Rows from block 5 of the encoder of a small image VAE, named by matrix and row number. Rows with one number belong to one neuron. Each number is 500 + 25 x the weight over its row's rms, rounded and kept within 0 to 999. All counts start at 0. Numbers have three digits each.
After each neuron's rows are labels from the 100 images, of 14848, where the neuron reaches its highest value: "top examples" is what is common among them. Only what is clearly more common there than usual is listed. The data: made-up ball-and-stick molecule models. In brackets: how many of the 100, against the usual share in percent.
# fc1: MLP up (encoder.blocks.5.mlp.fc1.weight, 768x192), inputs 0-191
# fc2: MLP down (encoder.blocks.5.mlp.fc2.weight, 192x768, transposed), outputs 0-191

fc1.586:485502540477518520473471508494506501514511554493524489524507505523483499497495501479486495564505466508531524453511513482464524507517510524506511527471472513497486523584474504539508493462526502530544516460493521517507532515560486483469504537484461469488531445463495482499514467496456512475490517481489489515493446503479531500518476501491555511508545492457455520511484485498523507485511518460511486493506456524443482500516497512554500476520428502498520470532475496513530549513499497496505526519514499512482518514497473473514486503518503505545488518462511527487487443501525489491
fc2.586:541567449483519490547502497527474487484514499475527504500523464493497486516485509478482498488498494498509503519528490481497516478512477535512524509485442511445527525479500536468501471473484564475523525497511486523506521509526468469494521519471488477496515469457512517514521481518480501449485511451492502515503473501488533499522468521519477529529504514498489538504501458535502525514526485457524521497496500509484542491488518490488409498501445515491508472508497481494482486493527527495502521447509464483510529496489469462606460505492480495499520534499528505493531493527504484517
top examples: purple ball (98 vs 27.3); space-filling (97 vs 32.8)

fc1.84:476516494533470481460522497486485546500492519505478505460497500487483492506503501526492503483456473513486486512499517450526510447509498524487473548488519529549493557497481477529469479519518523528494478532483519505498480511525512508553451476530457499461486508519452451461478491473521547466487512521545491479548498489473500529549502509531514493507499499485456474456512498485496487469518479478483526540486524504503483482504488485529521508466457477487501529512519510490547502525510517484527512528525511461491520517543507507474520438500513495555545506518484463514541475485472490535
fc2.84:488501542534461516515497486484513538529479444512514538457509553483520498516532477516524540511518521543479488515481480495534515519463479465485499477514512453549452551502499517501481536530476503498504505488470491506505501465520486507534495492482471466498475565517451505506475499517494549487514507527519497506520512500526476529506505465499493521503513470544467505457497494492502456496428473525517490520496542532533519499498499511501498534504508479488516497534498461517471528499517498470492460492449465512475488526521477537482542477499518445492501475546533501471515496467474517519
top examples: yellow ball (74 vs 41.3)

fc1.719:460532504485533504528451530510520511496495559543534467449539521548492527463517507460493485528508458521491498486517507480510479516548483466515493526520489470490497474544449475488516514509499545531524475454462515507496535466482481526491483527516506476501469464517483451461500504510479545477472497492523466509519487485477506480530511465506528550528526509523461502471511479525481472504491482482458546529459496485491533493496507508513511488474459521484509518513542473486501525553512438524485514532475527505519471486512480522478492496514503508457497469507491476520519490498519497505
fc2.719:478524527481505510506479522507520487522502507500461530514490481503480552541552501528485517513531542482502498500479483495497492502463471497498519470494482497477518501526451512477554545485532509466489483466509488515485459513506522479514455504490494470553507540475448508503515487513497467470471531471539516526500481525522455527535524474502555472466446515562538506518523480520533516461452474527501519524494516485509488532507493483470456456472518530520504492477540467484523530495469525525532467481479485499521491464500535488521488476488484514491484532479522515491499480488459501534
top examples: space-filling (85 vs 32.8)

fc1.339:501523502541462482510493497496476483482492547513459531493488535507462492479466533532485499498471524478504489476520491493501489432488474449481455508470476507549493501467507507543502498493522454538482499504489526518505548501519464510484486514506498509442532463514523415532479500494450512472492512455488514500511462496518499502504506516528506511449480480536488493521478501549525478471487542501497511504457511521498503495490513486549531555493474473493526494511498493497511473504523480508507519521487492463484497504482468446477494514516566510554500502478533465504493474492481470535
fc2.339:464467470477525509466525509507542465477493441519491507480481495544482563508481526500530528495489480495538519536538473491496508460460498503498509498529482475496497472461480502502511537501535483514474527531460485485502521518526477514488506526530487488477512479554492511483508474510503476480439496446516489481494490503513520506517494536531537509482487477518504489532471467486518466439480497497485521508499524494464550498476469536531471474509506534464498502471480485510534470500527485488545458497482489557515494539512482458505442460512502489517541464509498499491483475448511503515
top examples: purple ball (96 vs 27.3)

fc1.397:493540467486529514454526485501472525515530517481517484490467539515478514510505540527470481514527531474475501488514447527497489476476475533493474511498502485529492512522462485533499479484510507570509457549520522502471521490497521540520500497470524495459545453492523519535518526490453533527505460478499526500483488489504515483531514504515487516509531475475432556522484473512482497449474499511507485501514505501507487534478477487490509505502465523496525462534454497456534509513489492474465492565477532487479480542525524461481538503472536519515477519531509466482485503520494503485
fc2.397:529524503468485472552488469513523462530492516463499499481536539514488474499533509523475534481501517514511512523475482547529478486502539516464480439539525453530480479517459480499473489480513473486489534523471531523487452485499463474464523548538502516533521475484508473518491477449482480496525509478503477482500522509499515472465472552517441532538502518503492499476521499530516456460503515494482483467497449506523471469503508505516502508498483476504492541529491466551482461456461527498528525514494521485502502511449493489541488531512471491525532507516479491500518507517507518489
top examples: purple ball (100 vs 27.3); space-filling (98 vs 32.8); dark backdrop (90 vs 49.3)

fc1.657:526533524496466532430485558430516499492522534483520479497499494468466505533505556480514483529507493499520506487492516512520513480515460480539508519495490510540499485472491465518482489490531520522517493468494495460471530479506472488482476495504491462499484495486500501474484443511518542476471462495472518480541519533465493493542505511485528535525523498461488529456529490514514519498521531450499497514491475505495489499508525518517562522472496480467490509532478514471527460518495499508474536489486535539475544466532497520501496469484510533481483481432492503483485466501509509555
fc2.657:541519511474528497498522494479474484471513495529541467508517471539481518536481536513513480445496499497502526491503482523431514466513483521489467458473444524507493496541501536474504504497540517517504522555538478532453496523471472533504540491529481526532523460488530495482486464534462504504493520498484515505471520518503487510472467512493484480504496498482533501510508541518516461493504476482468507456478465509528521524498499514520455496520445461463476515508522472498511465510487517468497507521494460487497488468514521520517505474502470529527436533477506526510521451546495465516
top examples: green ball (91 vs 41.1)

fc1.16:473528498472519462484507525479530543501502509516524525514479502502525490513519484502471519515500501513457524491462528467513499503501476472477489518532497451534498486543468495503504504536501510488525494488520496481499529486495522509514486548499530466485457469497468509466479503461506540538534532529489522457503472494458545482522522457476482465543499478515464443431540502508544513493469458513513517512498505478476527493519544496478529539504481517531480502518523498501497516532524476535498495504507508500467504517471511517508490457561541459465537482483472483488466455484508540470
fc2.16:482503476513482472483474494477488495510488477500494539510516508485500488540462472476491474490517514489521533490517509486529471514475526527480498478502466478490519520497521465532508480479472532479524457482478480478522502520489493529494468459534524526503522485509499501516531489509476509479481480507490482447498536469521482541508488546499535466483531535543516497493519480458510495497442483558472496500484522523496513523507455551541499516479510540522527543485515521494548476530471545534491504511517453523482471475476464516438450472511530489550469476471482469480544506458500524489
top examples: yellow ball (85 vs 41.3); space-filling (83 vs 32.8)

fc1.80:505507488544515529487470542489504502464517505528502491491498530470524494532485435491488528546474499510516471522479444470463508485489531450503475526506501483548492496510527492555519489538484482499509517515506515528487546498529465479508484500538509533519548467515512473474479464483511505476526542543479508496512505500475507497459506468480480513516533529540517493459520486520490463501515477453459509461508513461507507536514496531529516511522482486486486527451481489459495498507516507564513530509518474526479481509492466498455544436518523490501500514508460453488515499487523493488
fc2.80:516514502461525504484477479529480512504506521504479475454554453527477515501493465527462471552526533509532491488507519461521509552482501507478503457521482479512463459517525534467487507519533463491498533446459518510480505541482460487509500529516515512526515524552522498518514526533481522517499471508475501520492480509518516498550535507471535519473511521493535482530511519523482495517501492523527504498475508485493540462464479462528473467485537548449485482536520479503506465483520479498473494453460476502523467510476505519517476525469456472517475506515506488491523482513464464488
top examples: small balls on sticks (66 vs 33.2)

fc1.309:470497503520491468488477504490484580484487488511490521465537552464524505464483502540493529502427510503450506495461509461533480469517509476495475533497462496526524499487489533512452503525524501514491503519501511459495545526495486495549478490478506523469485510518488485538468537497547552504532521490515508489513448493496487521503510463534467497505480457544483472448502511518518486501484481443496488534450501479515473480508512518484526512529481463518499482497491522492521514524497467518494492546517482494518478486461532505490517511493507521505534520501486447561481542508513497509
fc2.309:525485510508475528448527514437519522447496496492546504557489520503518515546497519504484506529484542500476504517469520463461518532515502527509518492493483551505492469510521451483477546484467534517441482543493500515515506501489486506497487517495528501485482522532464516519525508516471518522542478515512498477517503495501519551520529455508513480441478500544517532480492458547523504490465491500532486513497506489521502516516490515517506510500490511508488532494486500521489483492504514517513483581538488522497461485461482469436490478525477536489496503475524476486526484525470458461
top examples: red ball (98 vs 64.8)

fc1.136:477513504482543519487513557536507565477540511537494512497473518469481516535538525479482498452493542517492494482533518480457509451536468505477479535476460479523494495491494467489492494512470477539504494514511506456492517483518515464438482518481504523464522516478521524493485486501507508481450481524506499447493471483495504480529473489524512527480539475543472523484455476507485508532533496472531481492482543525501513495495521521514531474480448529476482469519477487503507529488518506495476496549513449529540476510484486504458491476511514504454536493476529500498528500489508544472
fc2.136:477441489503485530505517454485509490469491516543475527498536582455493487483530529499495538464462521483475534487524471482492502482492496511465487493506516486483506547484459490531508460518503504536495511527501525495495505515571523480539498498472495495499549493495541462469498473495494502490480458516501504490480471500469529459497486471559581503532525506490486529496490470507532493524517493495498499464462519458491480511504506471526511524497505507514496512535498501516485493529510534491521484526477492484462491530488455464452542470529551497511493482524511505475497504498527514545
top examples: blue ball (100 vs 65); space-filling (99 vs 32.8)

fc1.213:502551534540492544470474520511518512554493492469476485506500538488468527466464535545498516472535495496472511474516495515542499495465495493478518532518533494519473502483504463495460468492492522545518524487481514497525453521530506495539483528489516500537539515522513454463523524502477473487537478490500501534531459503471474528517527473520473556486487484533507510476502518522481473492478492456518496515482480473484485493493508530520541485509515496438527545456534506469510531519511481522501506530502532454478484530506506501433530491534513477493531468535506503518516522483509488476
fc2.213:540516475523532498504496460474497518528489547531480518541514465463512533497495462526466527503481545476513512510476517496504489520526528481475545475508505514465507518480475463486513483525472495480491559504464458538527505499538515463482504551496489458540503492468493484506468522505474502521465530467527492544508494531486471468481527473494536526518529489501477487542506489491482473522542529511531465486508454524507481475467527462531486527515465520473485500491510492536496532501500497465470513488522500492471459549517486463489489524497537466534499513499455509545478537465484508495
top examples: red ball (100 vs 64.8); space-filling (99 vs 32.8)

fc1.246:535554515445525498489478543478506508494512470518551465498465498505496484478491514509516476492482518549533472458523562510499577504562506512513521541535523477495511509507474506513502470502506530519536478513516526464502503505558502527479493541463483494505468504525469466512502507485522504508463475520457455457548507514533521491532518488511495486550500493508520509474472471511518511520524526447501495476487493505529513504509529526517480533471481468489481477528485491500512498487548503491447513495490526526523472473506503506493492496493486508528523510544518539494461487483517471543
fc2.246:478506557544483501530495560469518462493483511506469544467485491536528480469511531483470483482506455541513480519514521498523480535516485472506520513521505474470490482480452544501499501510474460480516521446527501483532495498485477507480518460523517479488466492463511499441500517508504491522540494487490499481509489495475468496507495524492499520519552494514492439517515549499461520517487515505505516490519526489488478535512520458483437506515514528513502506481504447517517504573486452528486502458480514509506492469513490493550505506545502514458461494508462522492461521493497495467
top examples: yellow ball (94 vs 41.3); space-filling (93 vs 32.8)

fc1.698:522521505503532487499544546487491562522548447512475501475471528487486501455487538471463461483518500510484530505522500501540511510552509507540462476463477495499492513534520493498468471464505535531474462487482538513491507543510471482471491499503511513458507445496502450500502498523493545529506527534488509518459516540513483470490508505458520526519489513484490490507525511521470446477503470527491466468469519471496478482522515506516533554474540515494463500474520480529505514505467502514485531536456538529507480525518483524493523485524488502533510517509501515502507461553477500519
fc2.698:481516523527484465469481514473539525483518512474517470473516495474507483533469532495493520499525485489490493480485513476469505508496465529488470488499493481522470506525514519531542531471476545513494514460524499464477495541478522479513531486478483498530502466477457491505455450467546507458548498470468531484469472460474527531497474504480532509456458496482477479474472517538546515482494466459468499538506469490529547525510489530514457536506511540500492506481527476501527520462470536545505521485528517478475542478516487488523513484509478533509475526482526527489516500519460506521
top examples: yellow ball (66 vs 41.3)

fc1.255:452519524521532536512497506527528476497553512512489477468523522517485522469469476468473487545488534513534540490518478488548470479497480467520491521516474493531523497521515437554479496532493529521511494481463516499496574478481499517484490498511492473493502440542497513498479499526467541465487516477525478495533477500517518512546501504487504498528538537542460486508463515508499496473497492457479515539527536485495528518469522491502526476461520497475485527526510485484530503535450462462492476513467494527477481512513519470508531480480500517465483507508508474487508498445468478520
fc2.255:525530501506467509494545521482521478486486503501469527483444518539526468520522454476478504535545529479474517473490464471546515453500467475502465476497536475482468472528489499478486492527526495488471509469544522472519532485499546528535490481539531500503482473479449510466538525528482529527489526515472503492529529504473516476525513468511454519517564499482475478536501492520478490480461462472517492491481501495531490520523498519496553459482527493495502499521536492494520533517523525525483461496471520529512509482506487491499466443479510499480525513496518448488510464493514468493
top examples: space-filling (99 vs 32.8); dark backdrop (75 vs 49.3)

fc1.4:529537479478489479466503483475515530528498550513491513518511499501464490508480510476494508543556460542479501472511500515463477527466463472534465460484480464482473515510496498525526515517473521490478474524483477527510492515522528516490512535523528470493506454496532506520467523508502545528553501490486511540531468493453492473499518474482472481490510470479468464494515487505458481527494465494513520504490483478467519497485495513526508460474504550450510473511498496478514484521518511476482477549502534474463511492539492490464500464475496446468453492457502529530535525526447479487
fc2.4:514516461529475498525501504537484530522511508540464518496498505472497469470540473491485495489453558563498483471488480526516491492491523498521492523480525504489444469476541524516519519517521510486487517566517470509465514529462495505529447518520515481478483526445486485458498537534522479500475520517481491529531482483523484447518521498526488500526516482473521477489527489536500494529484453473474511510461548483533536500460501465474493468475484532532483511513509528510468472527514518492475467539534525471545477510482508490518479452495498486479474512504533492504511521477511522485
top examples: dark backdrop (100 vs 49.3)

fc1.588:468503474465483520529538546477511477505561520511538517499480518548471511495482488496499470465497507533469482485491479495481516521482498517538515502479524501514534472455439531523524491487504517496469447502492469532519466510520522512506493484488499557489502519501540500507503530474459537517465455531514502489503514468472538467510485522526471502506532536495475500473503470458485477445468524521499533482532481520514538496497515456464538496477492501512491469495517495485499476531506438484519492527453506507519465518518517495483498473478496510538500476530486510506448453528485507451
fc2.588:432471473510496478528495464518507487491470525492512453541495486532491484482537528513540526518465533492501530517474465524465469516532513453515465502549474515503481470511488438525524471500487481494462513563477516544531528491510478523540490501540483514512532502519535466511486495456480551472483467508469531529504528498500524499510521536533466507522502531506518513504504524488460487486522539500504497486488486490485507520527497513518466492495508505505480493503488459546469485491488478489537528478500467540512481473511517527483564527515481481512476491514483476522474465496541502542
top examples: dark backdrop (100 vs 49.3); space-filling (91 vs 32.8)

fc1.744:514508501510511535476523504510479520503541529525516519470497538510494522500449468513473510524502478487505473521499453503469525512471488508480503532471455486514487521537462471508473454509535504555507515514474485520532524519543477469481493524494502487533545441462506434460503487506481529475546504461496476471488429501519515529507486491515555529497542469510507505518501508519506465522502485490538521517463506508473503478501489445564525485521464506476498480536485500508531518537462468490498517536481508462492506530484474481486511511522532479484504499475476478492514489477525508473
fc2.744:503508515441531530540525524547474471517496509543469488493508491522487518482485480495527501491485539462519497535515506500537502439515510470493497531517453488466497549490543468501503490474483539501539488480467511494506545486512482503495496494468523521498527451496495517496485501503503504489474473490534471510525501502517462531518499513551525483475520501554538486489434519510496509514487510447504485546484519492487518544498480530533465500507483487485506488486533486516532518450493508484475474439487478546518490511529535483545509419486505512487518506465485512487527520473475506519
top examples: purple ball (100 vs 27.3); space-filling (91 vs 32.8)

fc1.363:493522526522517522487507498493523502479536545518518509493480509482532505506507526500499510496512469532488481488518511506487532549514472510502532511510482499506496540482455533495523438498521463526523484500506524472544506502498475502462500486520466484528530469443495488476504460464484503531543497488531498496493505504513487511541501500532496520474536484490489519495559548435464491480488538532516503508463516509489494508519498497508508538504485518439519531565487501494512495520494457484478473523437501522507474494513502442509512532485486497485484428428502508488459476479544509509
fc2.363:480503488436478468553537460509482478511518521478505498499530482481505463447492507470511504491473508526506516512520496510499515495515476495507461507468505490450549523513525483499503482510462524484520521469473511510478546494505525498481514524484480537455512497532535478545485506498482536479489430507526467489501486497505522512540470505526511456525493475496499525504444509523517501466510492431465474481529528481478518495506523499468482497480449516513496507505475497468492461454538479494460521503467465475505510518486518451537513472494563535514528521483502524504535510503544499519
top examples: balls: three (33 vs 9.8)

fc1.72:482505529536531519455498545503533513483542479487516477507508497522501491479464488518507506486495480475509491500522495517515506525490501519474518466521492504503500458538493521496496463514514470487488493490531473492500477466468478521476491544538531519485525516477552494484520483477518515506509518471503546506486510504508519493510542507497503511534519491482476528496528499457495515512458542501524508470514463489500475519501475438537518547486504469493480493503528466500507490527437489473480523514442550498487529476499518512490488499550486465462496468527507539537424425503515541444
fc2.72:452460477494476494508548456488507485475506495506480528507478515466445521535543468478516530506470526542494543530496470474522510517506477511520489513469487460480535529479499479487483478509472458508518522513480486515547486537534500477522509491504502501503498500476429522481478499497494501490461513531521506504502512484513456501516487507536499488513560504551482461496464492522508489507483488503477529561504507500497535569480516539507514490518500476516505530510474451472499532513506466514507485458489491577520458509514535513487518471491518508482514493515523456516495538450502522491
top examples: dark backdrop (100 vs 49.3); space-filling (97 vs 32.8); orange ball (57 vs 27.7)

fc1.28:509543518519525525485493533512512550540520517510540480490526534488484476465452514505468489492492470510469517477449508511509504501537506471462487511502450505494472507523504539523499489489532549528522483523517498490469432463541473518465479534471525505472506480493515441475488479478505537477549483491512526503506430520494496498499486480475495502539520487503509463459497454506533510505520515499503508510470529483516527477506501458522504495499446464465517471489526521523495527490524496542441503522503472489476470505483472497488470505521518524441486538489502515518496492519540499517
fc2.28:556470515526470497509516490473473498503503458483512496532463473457504492527493502463507518490488487468484534512510551489541493499492500493468532538497507503469497530510489469481503501464491559493528536513523510474542524507518497478547523489465510453492462516513438487480498467501545486499546508517474502484506489501460492519484480518487507459499529503547514448494489460493529485557487442492530500520478512518505522507509527448536443520509526483490478520487498489517494536511488500506486525447526496482461479518507512474537514483499488525446491533496512490493540543485470470485
top examples: space-filling (71 vs 32.8)

fc1.663:455522509503485504463481540504490514481500544541526482504495517501516520499509507495551533501482494482535517499503469494482517486515488515498487554512493506523516503488452467525512483492499473535499506478515497510507514472475508500508465537544489481492549491491475454473478510517496493481495489465508505488493495519440503506527540496502467539477541496514476483514572534555487478542498510522479512468430501511503524506490525520514531481510460517446518495483506506494526484536468467518496497500501465481499457466501484487455513504501506482423490467439474446513513492497478535450
fc2.663:498524500464532508590519518508526474513482537484505494516541485469467491467539522490508524491464507500496522517504501512465462507542494505548493495506474491522508540489511520502545486501516484498499503501518449517467525481506537507518477517466480547537478532481525498511457490537481500509493461520537482486519494501513477476520530530498508484518472509485506516498517504493481497452511482466475502470491521480517494486510539473480437492472456497515495512516519498505482520468456488476503485434519479477485493551543508490602476516495513481497452500504494467488508478485541510518
top examples: blue ball (100 vs 65); space-filling (63 vs 32.8)

fc1.545:509524492499549550487478541448539498462516495517527512501512533494489515498494488532482460498443511514510502460513488499488510531475489510495478521485526508527506476577467489512503450479455524532480448545508506513470473482528498538524498546498512482477478448518502464515524474515497553473512502533504502497460514512452521512524545512510489476521506506491486454467477516486539524522476505509513519501472501470488529498511499451482495530477503473548496485523480527454484506498506449488509491519544521549471454496507492519494518483540510465492515501506519519507471473531507479481
fc2.545:490531497522505453531481527496473461486490499470445507484493483503496528508485471488493505493514548485535496536497511514510515496511510506515458503496449484482530490517473455454508493462477488489527502482457514529535535496499514468482493480512481511512512460484475520490484523525531540514457505488513459495511530483509469501492507521474498498471517522559472465497441524555520512531504524467495512495499480515492504550479476502523442468533476481505477515514515487501526506524523475541499503451491487509544479484502495476592467471470460516482493546489497473507520505454482519528
top examples: space-filling (72 vs 32.8)

fc1.245:487560524534556526502481540454477546523521471524497515484510514538567483480417510513504485488526496516480510491480488524527552481493501487488523465477519512504476482523514509502488511506485488540487510474455499505506495511480472483488482546510487533498486470527493459533505523470513504512505505490502524491525467498523494521512512469516450486497518473504514457442537523493515493518490535545513526520469528470511500478508500522489512517519521458480485539505513463495530480522487474508473472517508498539446475469490450496463497507491500512498505454507474518517449491468500548462
fc2.245:502515484486503490513523481500544510503476528509514515520533533503458497553551504484489527493481530534479535499533488494414474503508481487479489500459500477513502524470469472497510465501493494503456513538536516461475534501560512465513511527465488509500520516474488490470501465524537520521543492527517489517482488495440502498491508520522529492543514443481487519486521473500494517511482470460499514467504530488480531494500547505519481479479473504485527494540463564510503518483491503467505435477548490480516464500505464447510519470529491449490507499503528497490533499500527493504
top examples: red ball (98 vs 64.8)

fc1.188:481545521494517503473444515496489533484514543496534478490489552504501497525528523517538475503523486499498471479521493503484515520496494483473482473527511515542516478534490556504508480470520493561501496500516514504463558481475488511472495497468542475499518484505531509536492469481505494501522510499457590465501515527489494500525491495497476508525486487441486578491521536531540518520530524473487502455448492516475470455519477542502497518505490515492511494545497485532504509483515502481460529487533487520533486462490522499490499517514461501504491523441517473500472505520502504468
fc2.188:488547491447527491495509509487558492508513538521508470467499472521458470522507515508539493501475477527521460507510501508486530499532483508478469517494472534475497501518507502506528468491481483504477494494516474504464500490507497541463525483507504534479487475486585507565508479488488509457459466476519496499484507508514526516503500495511511519515473500485527542526521474515497494480486495431517508482515478513517525485452528516510478486515471514491481463474506510456481434511525466483524471484479479538503491454507521470590489484511488501519517527489503523503480476574487507488
top examples: blue ball (99 vs 65); space-filling (95 vs 32.8)

fc1.76:491525511472452482490472520492490499502516536505498506478447517481499496536536506462512534517485470540542493489525487478487528509537494488498525524545532471522517472506492475546525458504428516547507482488501518569527497464474509511516497485525500480499551490507491456501521530488480515505487493485516527482516479508475534500511504485524459544485516486512504520478541494559484449493487524501520536517458505516498514517530516549516498533492511513483490485504504506501533515509499466471506475488433477479499506467505531508485522509470478447452531448434493488493495502479517512499
fc2.76:470473496430485496519531507510449493519456543504528497515480478484530465473512493488533482541448503507503510540487513511542486488552489516490492513509453518457514495481518478485455530493483509478509533487489494561457502513483539518517464542496490522463495485530503502527473496513481533510491465498514471485493522518482476483512516491490466469505479487496513531504495524512491493475492454434486494529505534471544487489470540536488476518475503469524515499516517506468510485453520463529495510487471498509473493491507516498534543479466503500505523514513455474524559499496543554470
top examples: balls: three (32 vs 9.8)

fc1.341:477512478518468515470489513517543534509533486504513491500519530482469519529511506483502490550489523528533469444463491501458526506487516508478494546489486463520504493496474458533503463509459510554492500476509512508454523514533510521482493548499495488510469492506509507496508512482511531512498514550468474482520506528456542527513532474478482488516515496522499518470446481489502513503475477465442474506471485457518572528524551510535514511478490477529489472444518468466500520503455449512485517538494554537513501497480518508493510466485538504469500493535488492474497491501489525513
fc2.341:499521513532527504487508481499536495516486460499470541502525517510477566503527461543454508527484537495488538513481528514494470520500532472487487515496487473497512477482466464498472483510527463505518502489493505500524513529477480484536502516497523493528489518471483478456503533486552484506472566478476486482504469533500470518495515482489515487506543477567525442484472499480516519509458497540483518499503498476514490526463463510501465477496508496528500531482508444511479529551497499505479461480505495551514472532489476483513438427506460499482520519520507471479487496465483477512
top examples: yellow ball (68 vs 41.3)

fc1.29:545525493475463539510494525485504515514502477504467501484506522466484480488511489474498498511504459518513437485479511477468519461483509481484526540536507474467515460468450526532476514518505506513505471462562549509494511510550488497482503479497500489441469527490501458457526486486517489527514493514488492502514497542472535491491506465502536501547505458472486541511524520508492521511520504447514531483462500504485471461508524490526496511510484540475504467476486526502499471514516419523447535510472539468512502518488540507474526490486508524562507506481498516498491473509517504528
fc2.29:505538502493498512529493530502468483493481489492477555471509464462496466503507506497526487459504474477493512499488514485499438534529454461463479513519503518467468498439502567488518470493536486516498504522511505509531496481494490505516531456500476488483459547491483535471455510510539524497508535489489534497470484502472483495496495492484484513511521501511508429500505506489517517485519483506543485488531489536469473521498500487512418498502528487489524494466475522517489492518507495529502512447528484514530480490495484491584486443489446499449500517504538510502489541492498527508
top examples: green ball (67 vs 41.1)

fc1.321:520512497497464509477493526483500508511482485494456527477488523463488519491518503494489498489492514557462515470491467491454468515567474470511493500499469467527478528488466545542523479510490521495469479524544499471441495481495524521499496492478477522484486529481537437477470462514493495540506514502522509471473493489487519508480534469477522492525524469489493485500572458485482451507526511487499504494504536514516534480528502476484538534482466470487483530474502595499478493501506467493457507506473516516513479507534506503485525500511522473504454470465464495492489475537498508525
fc2.321:492503507482465522482491531507494524491511460526503533534489505522469480543560512448529514457508510534482494498538524492453537547533488484523505484527518496487517490492501462487527460535489488518489476454515485442482513476479514532499502481495534509505488523473481532492504466531501461554530500557490505493482504475471484506487530514527508515492497451529501499508519564526480503467490513451483500488506512493512505506496505504492538465516542522489524474507532505522517484524529504491507479468539510560528437465510511477503522437507516480446474477502510476491504495480478501468
top examples: green ball (99 vs 41.1)

fc1.269:472582508479474546492509518494537493476508528529553478460510524475514511445536506477478500507519465487520476454490493493515536534523502487483477537494491521467556484544507492497515485551501514492489491465509498510501503490481465543453473466536507471549480522462494480436480474510498486479476497519513526490504495509514494503506502508528492531511492488560483515487550471512498532496506508515469531491505502477506486526521520471525503507489496463504533504533497478507515502542489472477494538540492540485522518491487537508486483501487482528429486460490468461510464496464510509529
fc2.269:498508494519521504472515474457490510459501486442541453511495478503468497520563483530477476491468469482501471532519493498517533528463488506516518464518530534492551450536498535515490503549448514504467467493549486467452470509520518483556506483513485493536482525528488526491499457528517481472529522520500496513463514540533476518530516474483494463475465477529490487483552495488539498480461469504510495492515469491454492506476459504462491537462490462516486484499504493490492482512493518508513498520533493523488532520503534523510481514500479466522524502558512496489469492529496489498
top examples: yellow ball (72 vs 41.3); space-filling (66 vs 32.8)

fc1.617:443498447504511517507475553524477492476506491543501504492458522482499464463501520482505486511459520518519481459471509508475518503518518473467477542493484518491508490521477449540499451535460462522465517478531516521499511522479511532519475542482491501503534506525516482498483531524489531535509506532473475462511526513471516505498535492510497487523561466546504530471492508483527529512497505486467474513510498508496519542513497562514543508506468502542488509519498456452493493525521506534484485506473514548498472475493496516502534420523486488477502487495513467519478498465544510487
fc2.617:484529531503514466493515457507534467483469469514478534534491464535485521562511528499458503511500553530495530500503553472505473520451500490469498487495503522517489513520463468484519535495505462495471483507480502503492522508483468531531512493487523506480485480517463512524470500475508525536478499516456515485539488512481524494496503460513517505445496464560503493503486493514498527483495492523517524531483481537483492551531468489537446489511469528502495488495541495483479507474475440531542496498534496512464443521486491478548462441509480494520511496526473464488486492477503484482
top examples: yellow ball (74 vs 41.3)

fc1.132:521554474522504553466513559460484505533523493559520485505465542473499505504538492489472527479466524540507475504482471484423529481513515503500496519515470473528481530520527449512470479526510472497524493526495533473476479505494476510461456517535477508553488483478476502468487493506484545456504494517475493481504512510522477478517530472473480511540492478543526494468482476499460498503466525484453511493485546484490539539496526535522520514491500486502505505514521495507519482510457521511513535521521480517512459475505512513457493495515513501441471469499496487516472470521487485520
fc2.132:501526444463509503526483466520486520506474474506539499558481496499519500520562470492489469524478513489539542518562539480496512480509544530481521519463509460491544517491478461510508441524485529491538507485534497510503522495529489492510491516485496486538467487462468470465540510504510490520478518487505512517522497497537490536516493526538481500529506456537497495484495463482500457513463482479493509469482471508488526544535505524503440477467475507484512462515507497530491525523489494513486529554516488501500519549497491467522467496526451494486530515487540539476503515481521481510
top examples: green ball (88 vs 41.1)

fc1.707:515515492503487475495488498516511502484498518527496479519481512502531472467553527515504505524462492505527469474497511495503547472508504487479509543521491465518508486502479502509531461517457506557532471493529517556524460478523479493494486493464531500445546512513502451516529498479439511488503475510510471496456505501516536497512512523514507496510495475511496542509535482548486456504491521512537523480488502520515506512491527490524524575508493506447532462516481507493501494518536475482481484511443474421510486480499530488491535508509507483446555486474480504492493465485527539468
fc2.707:506508521444489496546519527525440484510482508486448518466490469482525459450484564471502514486475488488489521551500486499541466470526472462489510561505451492485489517509519513490474478480476504487509526513511480533465531472503499493490461524476490533476473505508500519526470486520478511506474455469524486507483463492516497501487491509512529462545482498487482515481476504527514524495540516447569478520523548482514477488493523486512489545493470480504499469484508515496506505428528497522492495465491472477504506476509537482508523473492513532492501498498503499537539524482523537537
top examples: balls: three (26 vs 9.8)

fc1.567:504507497505459492483480553518493545488494514529467477494504535508471502477528484502535482483525490557487521509496491557461533486534531499501478526519510477533488505484475514558540499491453496531452447458508541484505488516499490555518456549509473496505478534484473505514478498487523511500532504475495538465532504445496536511529526535523468490500522507466457491451480475508493475469497532532513507476524500493510498494511490542464543514450503509505470486490512501511482519479508501531497478504525482550471483472547510506479494494510497475535505464469519456521472466502511492486
fc2.567:484542472469523541521530506461519519493517475516515467524488486480474463469506480459491497481475486518480471495507492515468488508518537481540491476523480496514506529507474550498557459473474519499459539458500471456486483466531534525501538457496502495507478469504521490556496520528526488491489501500481536472449473481529528517527454535491515506532500494516480481501506475533494526456517546497515524513518455524525502544465476479485514507526515463519469495498536517510483440458529508468530492528500495542478485489503487486490538520505503538509476471503505516482473509542470518490
top examples: green ball (95 vs 41.1)